config.toml
arch = "uvit"
model = "text-conditioned image diffusion model"
dataset = "rendered made-up planets"
train_examples = 97500
image_size = 32
horizontal_flip = true
conditioning = "text"
objective = "v"
cond_dim = 256
tokenizer = "word"
vocab_size = 28
text_encoder_width = 128
text_encoder_layers = 12
text_encoder_norm = "layernorm_no_bias"
text_encoder_norm_position = "pre"
text_encoder_activation = "gelu"
text_encoder_mlp_ratio = 4
text_encoder_head_dim = 16
text_encoder_fused_qkv = true
text_encoder_bias = "none"
text_encoder_qk_norm = true
text_encoder_parallel_block = false
text_encoder_inner_norm = false
text_encoder_drop_path = 0.1
text_encoder_positions = "rope"
cond_dropout = 0.2
norm = "rmsnorm"
norm_position = "pre"
hidden_act = "quick_gelu"
mlp_ratio = 4
head_dim = 32
fused_qkv = true
qk_norm = false
parallel_block = false
inner_norm = false
drop_path = 0.1
patch_size = [2, 2]
layers = 10
width = 128
positions = "learned"
init = "torch_default"
residual_init = "zero_last"
optimizer = "cautious_adamw"
learning_rate = 0.0014
beta1 = 0.85
beta2 = 0.999
eps = 1e-10
ema_decay = 0.999
max_steps = 5200
batch_size = 64
epochs = 3.4
lr_schedule = "wsd"
decay_fraction = 0.3
final_lr_fraction = 0.05
warmup_steps = 260
weight_decay = 0.1
Rows from block 7 of the text encoder of a small text-conditioned image diffusion model, named by matrix and row number. Rows with one number belong to one neuron. Each number is 128 + 32 x the weight over its row's rms, rounded and kept within 0 to 255. All counts start at 0.
After each neuron's rows are labels from the 100 texts, of 14976, where the neuron reaches its highest value: "fires on" is the input token at the peak. Only what is clearly more common there than usual is listed. The data: rendered made-up planets. In brackets: how many of the 100, against the usual share in percent.
# fc1: MLP up (text_encoder.blocks.7.mlp.fc1.weight, 512x128), inputs 0-127
# fc2: MLP down (text_encoder.blocks.7.mlp.fc2.weight, 128x512, transposed), outputs 0-127

fc1.392 [225 109 151 134 104 181 117 121 139 171 165 161 113 208 124 209  54 181 146 110  89 128 143 146 123 120  87 117 182 150 141 118 118 113 143 126 131 137 161 150 120 127 122 188 104  87 140 144 129 144 110 150 176 161 134 133 122 145 128 180 148  86 139 124 132 140 119 146 117 110 170  97 139 170 136 136 103 108 212 167  73 150 127 147 106 191 116 103 169 132 166  57 122 129 147 178 128 132 191  77 183 154 130 105 123 184 132 137 205 129 155 121 106 139 125 104 138 153 144  82 121 117 166 140 170 135 119 146]
fc2.392 [105 159 140 138 121 102 121 116 135 109 121 138 102  81 140 167 163 106 125 137 128 135 143 133 116 172 157 167 103 140 103 164 122 178 107 122  84 161  68 168 162 163 128 103 159 170 114  89 147 110 152 168 104 120 150 140 129 128 174 100 194  65 131 151 111 102 192 116 222 203 106 170 114 164 124  77 130 179  85 107 123 164 104 174 139 101  80 153  74 107 136 156 159  61  64 125  90 121  84 165 125 136 121 180 120 106 145 157  83 153 125 164  93 105 159 131 144 119 134 182 162 186 133  79 107 122 124 135]
fires on: "a" (100 vs 10.1)

fc1.366 [179  93 129 143 102 137 138 131 120 142 122 147 170 197  99 177  78 117  68 131  98 183 193 100 128 118 177  97 128 194 145 108  91 109 134 152 126 128 136  86 135 159 138 135 126 174 165 101  81 136 127 148 184 139 126 106 136 119 159 105  68 155 151  81 135 130 135 114  96 131 161 163 116  95 156 136 142  73  83 120 112 128 105 147 115 137 207 141  97  97 118  94 215 173 130 119 135 159 117  75 119 136 122 171  73 118 157 203  60  99 153 159 100 138 109 100  93 140 174  56 129 152 134 148 128 138  96 112]
fc2.366 [ 96 141 144 129 120 128 134 106 117 110 128 139 103  68 137  85 149 189 166 134 191  68 101 115  93 163  81 115 103  46 147 135 128 164 119 136 138 194 124 165 114  99  70 109 130  89 125 169 132 116 142  89  98  95 161 132 119 136  66 208 150 126 103 171 147 121 153 133 161 141 120  88 115 146 123 178 137 192 186 126 125  83 154  97 134 124  99 118 150 180 121 153  57  89 105 143 142  70 133 183 135 137 150 105 176 146 104  53 151 143 116 110 146 164 115 136 157  76 128 202 102 154 108 126 138 145 151 118]
fires on: "rings" (100 vs 4)

fc1.480 [131 163 104 107 153 117 137 101 116  82 119 116 141 172  77  88  59 181 195 174 102 155 111 118 187  55 110 125 135 145  97 144 193 162 105 169 185 136 114 124 162  88 118  88 181 172  76 135 116 150 106 175 160 153 145 131 120 186 135 119 114 101 132 157 132 128 153 182 145  98 208 137 132 196 123 117 150 119 108 150 167 153 159 122 157 189 135 156 152  91 136  73 143 132 167 135 120  87 152 166 125 126 133  71  98 156 139  87 100 174 123  98 174 125 127  80 121 120  85 129 109 136 123 102 138 105 131 182]
fc2.480 [119 109 126 141 125 189 157 114 162 156 113 142 141 121 122 108 145  88 105 108 211 142 143 156 143 165 133 110 129  84 140 112 114 123 117 133 114 163 130 134 156 168 130 124  81 181 151 147 145  29 140  91 149 120 125 104 141 140 100 118 188 108  99 112 130 129  77 137 114 157  84 188  85  87  78 123  97 139 143 122  98 146  87 163 112 125 177 136 129 149 147 139 140  79  28 158 106 173 167 158  95 153 107 181  78 130 135 148 137 125 149 196 121  94  93 252 168 115 128 116 130 107 137 149 112 100 136 147]
fires on: "lava" (100 vs 1.7)

fc1.42 [136 154 103 143 108 181 151 109 111 160 106 128 134 145 137 123 111 119  65 101 123 200 129 103 181  90 102 110 199 146 163  62 113 128  97 115 110 114 147 104 171 145 144 174 157 108 136  99 137 167 144 164 161 166 108 151 141  96 156  96  78 109 162 138 178 149 128 172 110 146 189 159  97 137 158 129 167  84 136 133  71 129 159 148 159 115 136 217 109 103 143 128 122 161 141 161 167 109 146  98 158 160  69 157  81 144 117 153 123 101 155 140 125 183 149 156  58 146 173  74 130  53 148 125 115 122  64 162]
fc2.42 [140 149 109 149 139 134 119 138 109 112 122 145 134 122 148 132 148  98 133 109 135 152 104 126 182 139 123 123 105 127 159   0 158  92 133 145 139  54 134 139 145 132 104 101 130 164 127 123 129 153 108  92 128 103 136 139 134 136 133 121 132 132 121 130 132 116  50 161 145 107 120 139 131 130 138 157 139 133 104 116 155 123 129 112 128 133 129 110 132 130 140 150 124 118 167 140 142 148 136 105 121 149 151 126  82  94 118 121 129 132 130 142 114 209 133 119 137 182 115 131 126  11 132 154 165 142 151 114]
fires on: "covered" (100 vs 1.7)

fc1.166 [165 101 140 131 114 112 147 131 125 198 120 117 185 167 112 174  88 104 139 123  88 127  73 129 117 132 128 177 186 243 141 109 126 142 128 117 113 144 164 168 121 123  93 167 105  98 162 152 155 107 113 114 152 142 130 110 194 138 124 103 139  88 133 114 139 158 133 140  97 121 120 144  93 104 118 127 133  24 216 207 148 126 122 124 113 126  96 107 113 119 142  52 133 162 150 140 146 128 157  84 139 125  84 139 145 189 168 136 184 110 103 119 139 146 161  96 112 142 135  87 118 121  89 124 203 149 104 173]
fc2.166 [ 99 148 167 150 141 158 122 129 123 120 161 125  83 100 142 143 158 160 122 110 135 132 176 166 109 153 142  83  88  94  90 152  99 135 123 138  98 158  88 113 144 173 166 114 131 164  83  97  90 114 143 151 123 100 148 148  77 127 150 153 152  91 144 132  93 110 215 113 179 159 135 151 138 162  96 101 101 211  56  76 105 145 116 148 157 138  92 182 113 140 129 171 154  48 109 122  82 106 101 157 120 172 141 113 100  53 112 131  63 132 138 164 100 113 130 127 151 142 134 188 146 208 181 104  85 114 135  96]
fires on: "a" (100 vs 10.1)

fc1.412 [183 119 116 121 111 115 138 108 158 101 134 139 165 171 139 200 111 143  72 114  89 173 155 133 135 148 161 128 122 189 112 107  97 144 107 145 126 124 111 136 165 100 120 149 117 113 148 115 129 102 150 149 173 139  57 129 193 148  72  61 145 102 145 103 137 124 106 102  72 141  73 127  78 102 142  94 140  41 203 150  82 145 118 129 129 118  82 150  94 132 118  87 141 196 138 153 124 106 165 154 138 127 163 132 135 139 206 113 194 109 153 149 184 138 129 139  74 145 164  91  98 155  84 112 123 122  62 134]
fc2.412 [ 96 153 125 177 142 146 145 143 150 165 124  88 110  67 103 107 150 144 153 103 156  96 129 150 121 138 139  62 116  40 127 101 132 150 160 128 123 133 120 113 121 158 126 114 148 121 109 133  78 161  98  93 101 114 201 185  67 162 146 181 115 110  66 138 147 119 174 167 159 167 147 144 183 147  98 127 118 184  60 112 128 105 136 117 167 115 161 128 131 163 109 172 124  34 162 114 152  83 128 142 135 154  90 128  88  84  72 121  45 145 139 114 119 170 144 142 160 111 143 179 150 167 176 141 138 145 117 160]
fires on: "a" (100 vs 10.1)

fc1.425 [173  99 111 130 101 171 170 158 120 166 115 100 163 140  83 136  96 101 132 125 103 197 162 108 146 118 152 170 163 176 169  88 181 107 146 167 119 151 170 142 143 147 143 126 148 139 153  73 154 142 122 154 159 177 106 141 109 105 164  71  81 179 120 148 176 147  61 183 134 137 168 162 137 158 165 143 171  36  92  93 115 177 169 123 140 154 173 184 124 123 105  82 123 138 166  99 158 139 105  96 141 137 118 147 111 111 116 147 123 138 139 153 145 215 136 125  68 161 132 122 154  62 154 155 150 138 104 130]
fc2.425 [142 147 103 155 139 139 121 139 104 114 117 151 136 122 157 132 146  96 132 106 135 149 101 129 184 138 122 112 110 122 164   0 164  89 141 146 145  42 139 133 136 129 103 108 134 153 123 117 125 158 101  95 128 106 137 149 127 143 134 125 127 131 121 130 135 115  47 165 151 103 118 136 130 135 144 160 140 134 108 120 153 117 138 108 133 132 126 106 134 134 143 150 120 113 172 147 145 139 142 107 121 148 156 123  71  88 117 118 133 134 134 141 115 201 130 112 140 190 117 132 120  14 133 162 169 144 152 117]
fires on: "covered" (100 vs 1.7)

fc1.479 [200  95 145 148 118 123 134 181 136 123 143 167 170 176 137 150 117 132  93  97 127 209 177 116 159 133 181 106  99 164 104 131 114  72 134 185 161 143 140 124 153 126 108 164 140 135 128  87  81 125 124 118 158 116  80 140  90 148 143 122  91 138  91 137 106  81  95 147  91 140  95 196 108 106 138 119 132  62 173 132 144 100 161 132 158 195 125 134 129 115 159  90 164 195 125 171 170 126 146 135 124 155 179 109  96 114 199 119 100 103 175 159 213 103 120 126  91 111 149  87  93 129  96 159 165 150  74 121]
fc2.479 [ 77 136 169 133 119 134 133 120 133 131 117 111 105  55 119  91 131 147 138 138 132 113 111 164  90 127 132 142 102  79 117 180 118 191  82 107  84 188  99  99 138 162 126  89 136 118 134 139 142 118 162 117  86  73 185 101 127 113 150 194 154 163 129 132 135 122 204  95 181 146 149  91 131 163  49 169 124 205 115  96 116 131 110 127 117 112 173 130 104 124  99 162 109  54 112  92 112 114 114 155 142 153 110 156 147 142  85 117  94 125 118 160 105 113 159 140 152 114 122 216 176 217 172  81 117 129 124 139]
fires on: "covered" (100 vs 1.7)

fc1.223 [147  90 142 137 113 107  98 167 121 139 122 127 162 201  96 173 109  96  78  81 100 183 160  91 146  92 201 138 155 164 113 111  88  80 141 109 138 149 148  71 124 141 133 179  83 132 162 116  91 149 128 137 155 137 108 107 131 149 192  56 111 161 143  97 158 143 122 142 104 101 122 139 140 125 152 120 123  81  74  97 114 158  94 142 146 152 196 130  77  93  80  98 198 146 131 128 136 155 165  93 103 124 117 168 116 107 170 202 104 124 188 162 149  96 146 109  81  95 145  58 134 118 133 151 144 115  82 101]
fc2.223 [ 94 124 132 116 111 137 127 102 111 121 139 147  78  70 124  78 163 186 168 151 179  69 109 110 110 176  81 108 101  37 154  77 134 150 122 146 140 185 121 152 117 115  75 118 122  90 120 141 128 110 141  97 100  81 148 139 115 134  69 207 144 127  97 168 133 100 146 137 150 160 129 101 126 156 130 153 129 205 188 128 128  90 157  85 149 129 117 121 158 180 121 149  64  96  99 148 145  74 138 180 150 148 143  94 167 141 114  66 150 143 106 108 146 172 115 129 160  76 126 206  94 145 102 124 146 153 150 130]
fires on: "rings" (100 vs 4)

fc1.183 [169 109 113 141 109 194 141 180 156 170 118 130  95 132 147 104  96 116 103 109 124 156 169 152 191 129 101 111 155 174 176  92 174 139 161 103 132 101 195 114 154 151 113 192 178 111 156  99  90 176 108 146 182 125  87 113 123 140 167  92  86 128 108 153 193 145  92 163 130 146 165 148 127  87 196 148 130  83 166 127  71 147 105 132 114 132 163 144 111 100 177 117 118 126 115 146 164 100 138 112 132 186  94 146  80 100 170 192 150 158 184 190 138 154 107 103 106 103 179 115 146  70 131 105 137  93 127 137]
fc2.183 [137 140 127 149 141 130 122 133 110 122 141 138 130 124 143 141 145 108 129 116 136 147 111 127 181 141 124 124 111 116 144   0 145  96 135 143 133  85 127 138 141 132 108 115 123 159 118 143 122 144 117 101 126 110 140 142 131 131 128 122 137 132 125 128 124 118  82 153 148 119 128 134 136 138 122 149 138 142  99 114 151 117 129 118 126 135 123 114 132 130 140 140 122 121 158 138 145 138 146 110 119 147 141 123  98 102 114 110 127 127 129 132 117 204 129 122 128 174 113 140 123  20 137 152 158 142 142 122]
fires on: "covered" (100 vs 1.7)

fc1.469 [116 125  83 116 123  93 118 169 102 155 177  86 126 151  77  92 160 110 176  96 178  79  95  90 158  76  69 145 172 126  77 110  92 166 144  85  91 136  78 116 161 106 115 173 157 120 176 134 125  62 176 111 172 203  91 176  86 141 122 143  58 134 152 122  95 100 133 121 147 192 148 122 101 158 125 161  92 138 171 124 124 130 137  84  84  76  90 153  86  92 136 143 138 112  99 128 138 129 147 121  85 161 150 159  92 115 107 126 100 170  74 157 101 164 150 109  84 159 118  96 121 170 111 110 135 130  98 118]
fc2.469 [ 97 114 136  97 110 108 163 104 118 121 146 137 110 111 160 138 141 167 145 112 119 113 120 159 117 117 142  98 148 104 168 131 111  92  99 150 137  97 117 151 175 156 170 127  92 156  95 156 183 125  56 145 126  48 135  64 145 120  79 100 157  98 121 102 115 155 128 111 118 143 105 160 123  92 148 104 154  87  82 136 118 193  55 160 133 130  83 132 107 146 158 126 139 146 143 188 130 104 102 192 140  93  84  89 139   0 155 124 122 163 165 191 138 119 121 116 104 125 148 178 123 159 131 191 208 126 122 124]
fires on: "a" (100 vs 10.1)

fc1.385 [174 119 162 124 131 160 129 174 130 206 106 128 208 187 108 162  55  84 117 148  80 161 105 118 118  88 136 125 194 210 153 124 145 101 144 123 127 128 147 101 147 119 171 170 128 116 186 117 101 146 151 138 157 162 119 114 149 110 157  75  95 128 125 138 148 169 132 133 103 126 153 133 146  84 116 136 141  47 151 147 125 199 125 144 120 149 130 115 131  95  87  74 169 171 148 114 174 129 147  90 148 132  75 140 109 161 161 194 137  92 142 134 146 114 124 141  78 120 135  82 165 105 119 129 182 115  70 179]
fc2.385 [120 112 106 136 128 154 130  93 134  77 179 164  69 104 123 124 197 195 151 150 168  85 155 117 113 177 118  62  91  41 123 118  89 123 154 133 141 157 107 135 108 122  88 123 105 140  96 146 106 116 123 123 145 107 143 157  70 158  96 193 142  85 117 128 118 101 138 157 147 151 123 132 141 168 143 113 108 206 163 112  95  69 143  69 142 129 119 145 147 192 148 138 102  87 110 175  86  85 130 181 144 133 150  58 187  87 141  80 135 148 121  98 157 146  85 108 173 114 137 160  95 179 132 126 113 159 141  99]
fires on: "world" (100 vs 8.4)

fc1.43 [180  97 143 124 108 182 128  97 125 191 161 139 131 193 133 197  59 159 160 137  90 118 113 169 143 119  85 132 190 157 116 120 129 127 126 129 122 117 160 164 102  96 118 180 114  89 123 154 135 146 129 131 148 182 145 116 142 148 114 187 165  94 153 126 132 152 129 155 118 124 149 102 127 166 125 146 107 104 230 188  87 146 145 145  98 177  60  97 154 126 166  57  81 103 145 165 136 115 185  95 190 145 129  83 131 188 136 119 198 119 141 103 107 129 126  93 156 149 147 103 101 117 146 149 165 125 114 147]
fc2.43 [117 154 135 139 118 112 116 117 132 110 122 141  95  97 144 173 159 111 111 124 121 144 148 123 123 168 152 165 103 140 104 194 120 175 105 123  80 160  71 171 168 164 129 111 157 169 117  86 132 108 146 167 111 122 150 142 119 130 182 112 182  60 128 148 114  94 175 111 227 190 107 170 118 169 140  80 132 178  86 110 113 167 105 185 135 106  77 156  72 113 147 148 164  57  59 134  82 125  84 154 124 142 123 175 116 107 147 158  92 156 130 169  89  94 159 125 127 113 136 161 164 192 140  78 104 129 117 134]
fires on: "a" (100 vs 10.1)

fc1.15 [147 167 125  73 151 143 130 158 167 115 140 163 156 184  81 162 100 169  81 155  69 100 102 151  99 117 153 169 160 132  83  98 145  89 110  79 103 152 166  74 118 108 184 128 144 115 122  77  97 125  97  90 125 137 137 183  69 162 118  85 118 152 185  85 105 165  97 129 113  89  82 150 137 189  89 138 117  89 174  61 146 124  82 172 132 133 135 150 160 162  92 106 140 119 144 127 189  82 143 163 133 155 155 178  74  82 110 166 160 145 163 113 174  88 136 105 141 134 132 122  85 131 108 150  90 142 120 141]
fc2.15 [132 146 124 126 140 115 106 132 124 111 158 119 124 120 143 128 153  74 117 131 182 154 114 110 191 141 140 144 157 120 224   0  90 141 107 132 118 147 126 175 156 161 120 123 123 168 120  97 133 144 178 128 126 125 142 114 124 128 126 109 170 107 110 132 104 110  94 113 179 140 131 166 148  92 124 107 127 146 122 156 129 155  74 152 115 110 102 150 116 121 134 149 128  97  61 130 107 195 115 137  99  66 108 128 148 147 118 113 144 159 131 166  90 128 154 140 168 183 146 135 130  60 130  80 151  92 106 151]
fires on: "lava" (100 vs 1.7)

fc1.20 [191  85 145 152 129 149 153 153 153 145 177 118 151 162 124 146  81 186  95 131  76 147 159 173 167 102 116  88 122 172 105 126  94  98 119 119 127 112 149  97 105 131 115 193 124  84 140 107 118 125 102 138 196 132  97 153 103 162 121 143  69 148 151 121 154 133 110 156  79 128 173 127 157 135 148 115 126  66 180 133  91 117 148 127 158 217 132 112 175 136 123  52 141 175 139 122 173 101 215  80 192 187 157  82 130 139 131 120 147  89 166 104 142 134 140 102 122 140 124 102 100 123 177 155 153 144  77 109]
fc2.20 [ 99 139 165 112 107 143 136 104 144 142 120 114  86  94 109 150 151 118 140 141 108 134 124 111  80 132 151 137 136 104 142 235 134 159  96 103  81 155 108 133 190 165 158 110 140 140 116 133 147  92 139 142  97 103 167 107 111 122 174 164 178 110 125 132 109  97 253  82 165 154 111 142 136 162  85 107 118 209 126 114  94 149  93 139 118 105 142 140 102  88 114 153 139  34 106 128  95 123 110 144 150 129 108 179 100 129 116 145  98 138 127 156  99  87 135 112 150 100 137 190 163 237 148  99 159 133 133 152]
fires on: "a" (100 vs 10.1)

fc1.46 [164 106 104 137 164 112 170 109 177 110 164 168 120  78 115  95 114 154 122 103 124  66 160 113 172 134 136 112  99 172 152 161 168 105 142 113 176 126 151  94  86 144 153  88  99 176 118 168  89 169  81 136 164 126 147 130 145 137 101 158  86 106 167 109 178  79 108  79 148 160  91 154 143 163  89 164 125  53 164 128  94 113  82 110  82  78 108 127 127 140  75 134 161 196 164 173 156 160 125 140 130 129  86 153 179 177 105 200 147 107  85 149 147 165 131  88 120  82 152 104 131  99 124 119 130  84 174 136]
fc2.46 [ 85 143 147  83 106 129 157 136 140 114 173 106 164 140 174 193 151  91  94 130 113 126 119 145  93 143 130 103 161  97  84  60  67 109 170  95 158 146  80 166 205 173 120 140 129 116 116 156 176 128 109 138  95  94 118 125 126 116 144 139 195 134 134 111 108 160 157 146 145 130 117  89 130 165  92 132 161 118  99 121 136 130 101 124 130 150 121 122 116  80 199 111  81 120 102 148 147 193 158  94 103  79 132 111 138 112 130  70 136  78 198 194 115  87 128 164  83 145  85 217 151 162  76 118 124 150  95 114]
fires on: "lava" (100 vs 1.7)

fc1.340 [194 109 132 132 104 147 105 125 105 118 141 149 164 183 119 181 103 129  86 109  82 207 180 115 141 122 144 140 127 201 170 139 120  88 166 150 150 105 156 126 135 150 110 135 101 169 148  86  93 152 122 116 180 149 120 120 136 131 149  77 105 124 129 117 134  88 119 123  88 136 135 203 119 114 167 107 119  76 111 174 113 135 154 113 168 154 147 189 114 126 150  96 174 194 128 154 168 172 135 123 111 129 128 183  89  98 194 176 118 151 178 138 157 133 160 127  96 153 174  34 131 132  72 120 111 165  72 139]
fc2.340 [ 83 137 167 138 129 129 142 116 132 100 106 119 105  64 124  79 137 163 152 140 148  74 117 129  97 131 107 123  78  56 122 187 126 188  77 117 107 183 121 111 136 127 107 110 136  90 135 164 128 126 152 103 100  75 172 108 122 125 111 226 126 164 124 150 134 128 178 112 167 151 145  67 134 163 100 184 112 197 141  97 114  90 135 115 119 117 147 116 132 159  99 169  71  60 118 109 129  81 124 163 142 148 145 127 159 143  83  79 117 123 123 147 115 136 112 151 153  78 123 214 142 221 155  99 113 135 129 107]
fires on: "covered" (100 vs 1.7)

fc1.186 [ 95 161 133 142 159 125  96  81 107  74 118  72 125  91  63 129 142 118 103  85 100  83 162 125 152  43 153 145 117 178 173 126 119 124 146 121  86 150 126 140 170 160 107  80 157 140 154 164 115  99 114 102 111 167 115 134 173  97  99 185  93  94 137  89  95 159 143 128  78 120 169  90 156  96 108  80 115 119 135 155 157 175  82 110 175 164  77  78 155 138  99  78  72 164 167 101 133 158 105 126 173 120 137  79  97 115 127 176 167 117 143 135 131 134 127  86 131 160  88  71  78 119 134 163  90  89 107  95]
fc2.186 [149 103 202 127 126 165 114 126 105 159 146 202 139 103 202 100 115 127 138 154 170 114 109 154 122 195 120 116 110  93 105 170 133 174  75 166 124 136  66 139 145 128 146 142 103 188 139 139  87 101 110  96 122  88 138  71 100 167  82  71 124 129 166 152 146 100  84 151 176 116  83 140  81 171  93 163  84 115 125 111 125 103 153 160  72 119 105 148 140 136 176 163 167 145 112 117 109  91 117 153  89 139 111 130  98  72 166 142 113 133  97 120 128 125  65 195 125 116 151 124 188 141  94  92 130 124  64 168]
fires on: "lava" (100 vs 1.7)

fc1.432 [167 132 126 157 110 123 122 124 128 145 142 129 175 209  98 162 117  99  57  99 111 198 182 120 114 117 204 141 127 195 148 113  89 108 116 165 120 124 137  91 154 160 137 163 110 152 136  80  96 136 113 150 154 112  80 121 120 134 185  95  76 135 133  91 115  99 108 106  93  88 119 168 121  91 127 131 141  69  80 113  84 157 123 164 117 164 195 146  86 113 104  92 209 178 149 147 140 147 157 115 120 129 153 154 101 108 140 206 126  99 166 155 164 140 143 137  89 123 176  78 154 149 106 132 148 136  65 141]
fc2.432 [ 89 125 151 130 126 127 131 102 118 106 127 126  94  63 118  75 142 178 157 135 183  73 111 119 103 164  68 122  94  42 145 140 132 182 100 127 131 170 135 147 123 105  82 106 133  77 142 143 135 122 159  90  89  82 174 137 125 141  87 224 146 140  88 169 157 123 142 138 159 163 151  75 125 164 122 186 122 196 182 127 129  98 142  87 134 121 114 121 153 162 114 150  47  67 108 133 152  74 138 169 150 145 139 125 163 151  87  66 145 142 132 118 145 157 123 139 150  88 131 198 110 155 119 132 119 156 130 121]
fires on: "rings" (100 vs 4)

fc1.252 [210 125 109 137  89 125 111 116 121  95 123 179 170 177 119 218 153 115  97 121 102 176 150 121 132 171 159 108 126 202 151 130 105 100 128 142 120 119 135 135 157 144  77 170 118 156 121 127 114 137  92 139 205 113 115 164 115 141 123 126  98  92 123 122 114  67 103 156  99 123 115 166  86  95 145 114 109 102 178 145  89 108 160 119 130 132 101 141 133 119 187  93 171 186 121 188 139 134 160 165 164 120 178 151 140 133 178 138 167 151 183 132 212 149 152 102  96 133 152  39 100 143  88 136 134 156  86 115]
fc2.252 [ 62 157 160 164 161 138 154 158 140 137 101 106 124  54 135  78 133 120 144 133 140  90 113 142 108 113 120 121 114  57 123 205 131 169 115 112 111 160 101  98 124 133 159 105 149  83 115 142 124 143 136 113  82 120 184 123 122 121 119 180 135 160 125 145 140 147 189 114 166 149 149  97 161 122  86 160 126 185  89  91 149 122 130 134 134 109 117 137 130 157  84 187  91  59 150  69 128  84 111 136 115 154  88 107 121 117  71  95  90 122 115 148  82 138 127 168 138 106 120 221 175 231 183  96 122 109 135 140]
fires on: "lava" (49 vs 1.7)

fc1.367 [187 123 139 153 103 124  86 138 133 131 145 141 153 181 128 155 118 124  93  78  96 200 158  97 122 132 181 124 126 162 129 139 118 120 147 145 146 137 157  92 164 162 116 175 112 168 131  86 113 134 108 109 209 127  84 152 104 152 150 101  92 130 113 108 142 116 132 124  93 125 148 189  84  86 160 108 128  79 141 144 102 149 127 136 146 149 186 176  77 128 131  72 218 190 120 127 143 154 150 100 132 151 129 168  72 103 189 162  87 118 160 130 154 120 141 136 110 143 160  15  91 100 102 130 139 126  66 113]
fc2.367 [ 72 116 163 121 110 141 140 120 130 128 131 119 105  69 111  75 137 170 172 150 149  82 117 141 108 132 107 120  86  38 141 111 131 161  72 124 107 208 120 112 141 129 101 108 116  74 139 142 119  97 170 113  94  82 167 120 113 125 122 238 129 163 123 151 148 112 146 124 148 145 149  88 136 159 120 174 110 204 153  92 114  99 130 112 144 140 148 127 121 156  95 170  72  63  94 118 140  55 140 182 157 163 140 133 159 128 102  94 120 119 136 140 125 153 129 131 161  74 121 225 145 175 140 103 138 157 135 114]
fires on: "rings" (100 vs 4)

fc1.492 [182  99 138 132  91 126  91 152 108 116 122 151 191 150 155 157 108 128  96 102  84 157 144 110 162 174 183 134  91 183 135 136 131 125 124 151 143 140 148 145 145 139 105 172  98 186 160  91  54 152 106 107 211 111 106 170  92 161 163  98  90 117 129 135 118 117 105 148  85  96 106 192 138 121 170 121 139  98 157 126 127 161 140 144 131 155 151 148 151  99 169  73 166 185 140 158 143 120 117 119 144 175 160 167 129 108 141 150 159 107 207 134 173 115 175  93 106 154 196  62 117 144  73 134 136 161  58 120]
fc2.492 [ 80 139 169 146 135 134 142 123 137 115  98 112 101  73 119  95 133 151 147 132 136  79 115 145  90 120 116 138  91  76 112 212 122 181  80 118 100 180 113 101 119 135 131 105 142  93 127 150 125 117 158 121  89  88 180 107 122 118 140 197 130 156 126 139 139 123 192 103 173 157 147  79 135 160  73 177 116 200 111  89 119 112 131 138 118 117 144 128 110 149  97 174 100  38 114  91 116  94 121 151 137 148 129 137 155 127  87 106 102 124 120 146  91 138 125 158 154  84 122 227 155 234 167  86  93 132 130 114]
fires on: "covered" (100 vs 1.7)

fc1.435 [138 138 136 119 110 148 119 173 136 140 133 112 182 190  89 174  88  92  74  86  71 203 189 114 129 130 160 104 111 207 144 115 105  91 147 160 114 147 158  90 131 126 131 129 123 121 172 107  90 108 122 136 181 127  73 111 107 154 146  79  83 141 129  86 142 102 124 124 100  87 115 185 117  91 148 120 101  79  82 106 103 131 116 142 161 154 201 133 111 100 129 113 207 162 151 125 137 130 141  77 148 152 130 152  75  86 163 189 100 103 162 152 143 107 130 127 104 147 158  86 150 116 124 115 127 162  38 149]
fc2.435 [ 91 114 166 119 109 117 131  87 114 131 137 128  90  55 127  84 159 185 164 141 186  65 111 120 115 165  82 117 100  42 139  76 130 170  91 128 126 193 128 157 115 127  94 116 120  98 128 132 128 111 147 103  86  88 156 128 131 124  78 220 159 129 106 156 143 118 148 123 159 165 120  79 126 173 120 179 119 192 197 125 128  91 140  94 132 124 100 113 140 161 117 146  57  85 100 144 145  88 143 181 149 149 147 124 173 149  96  70 148 147 114 123 146 173 129 135 156  83 121 203 110 137 114 138 136 137 160 126]
fires on: "covered" (100 vs 1.7)

fc1.293 [197  85 143 149 106 183 135 104 150 203 156 118 141 196 112 198  44 156 155 127  87 121 131 185 131 100  79 128 191 125 112 131 120 123 140 108 146 127 160 120 111 127 133 200  92  80 118 139 126 116 127 145 157 151 142 143 133 150 154 167 127 107 161 122 117 167 119 135 113 126 178  84 159 139 112 147 112 107 203 167 120 138 143 127 107 194  96  87 163 118 139  52 114 115 157 152 137 118 205  98 189 167 110  97 141 179 135 129 186  95 130 116 117 138 116 101 159 136 135  86 128 119 163 155 183 141 109 152]
fc2.293 [128 153 126 130 110 131 114  95 121 112 123 146  92 110 132 166 152 118 113 120 114 140 132 112 111 159 138 150 121 146 134 255 113 160 115 136  99 147 104 157 163 155 131 122 146 146 128 113 131  99 129 142 124 127 156 121 120 137 175 124 160  71 115 147 118  79 198  88 195 152  86 158 101 163 130 108 132 170 123 135 101 143 117 151 113 113  97 144  76 109 139 135 149  68  93 140  79 132  98 146 139 117 135 173 105 112 140 148 117 153 140 147  94  54 151 101 121  98 149 139 152 248 117 109 118 132 122 145]
fires on: "a" (100 vs 10.1)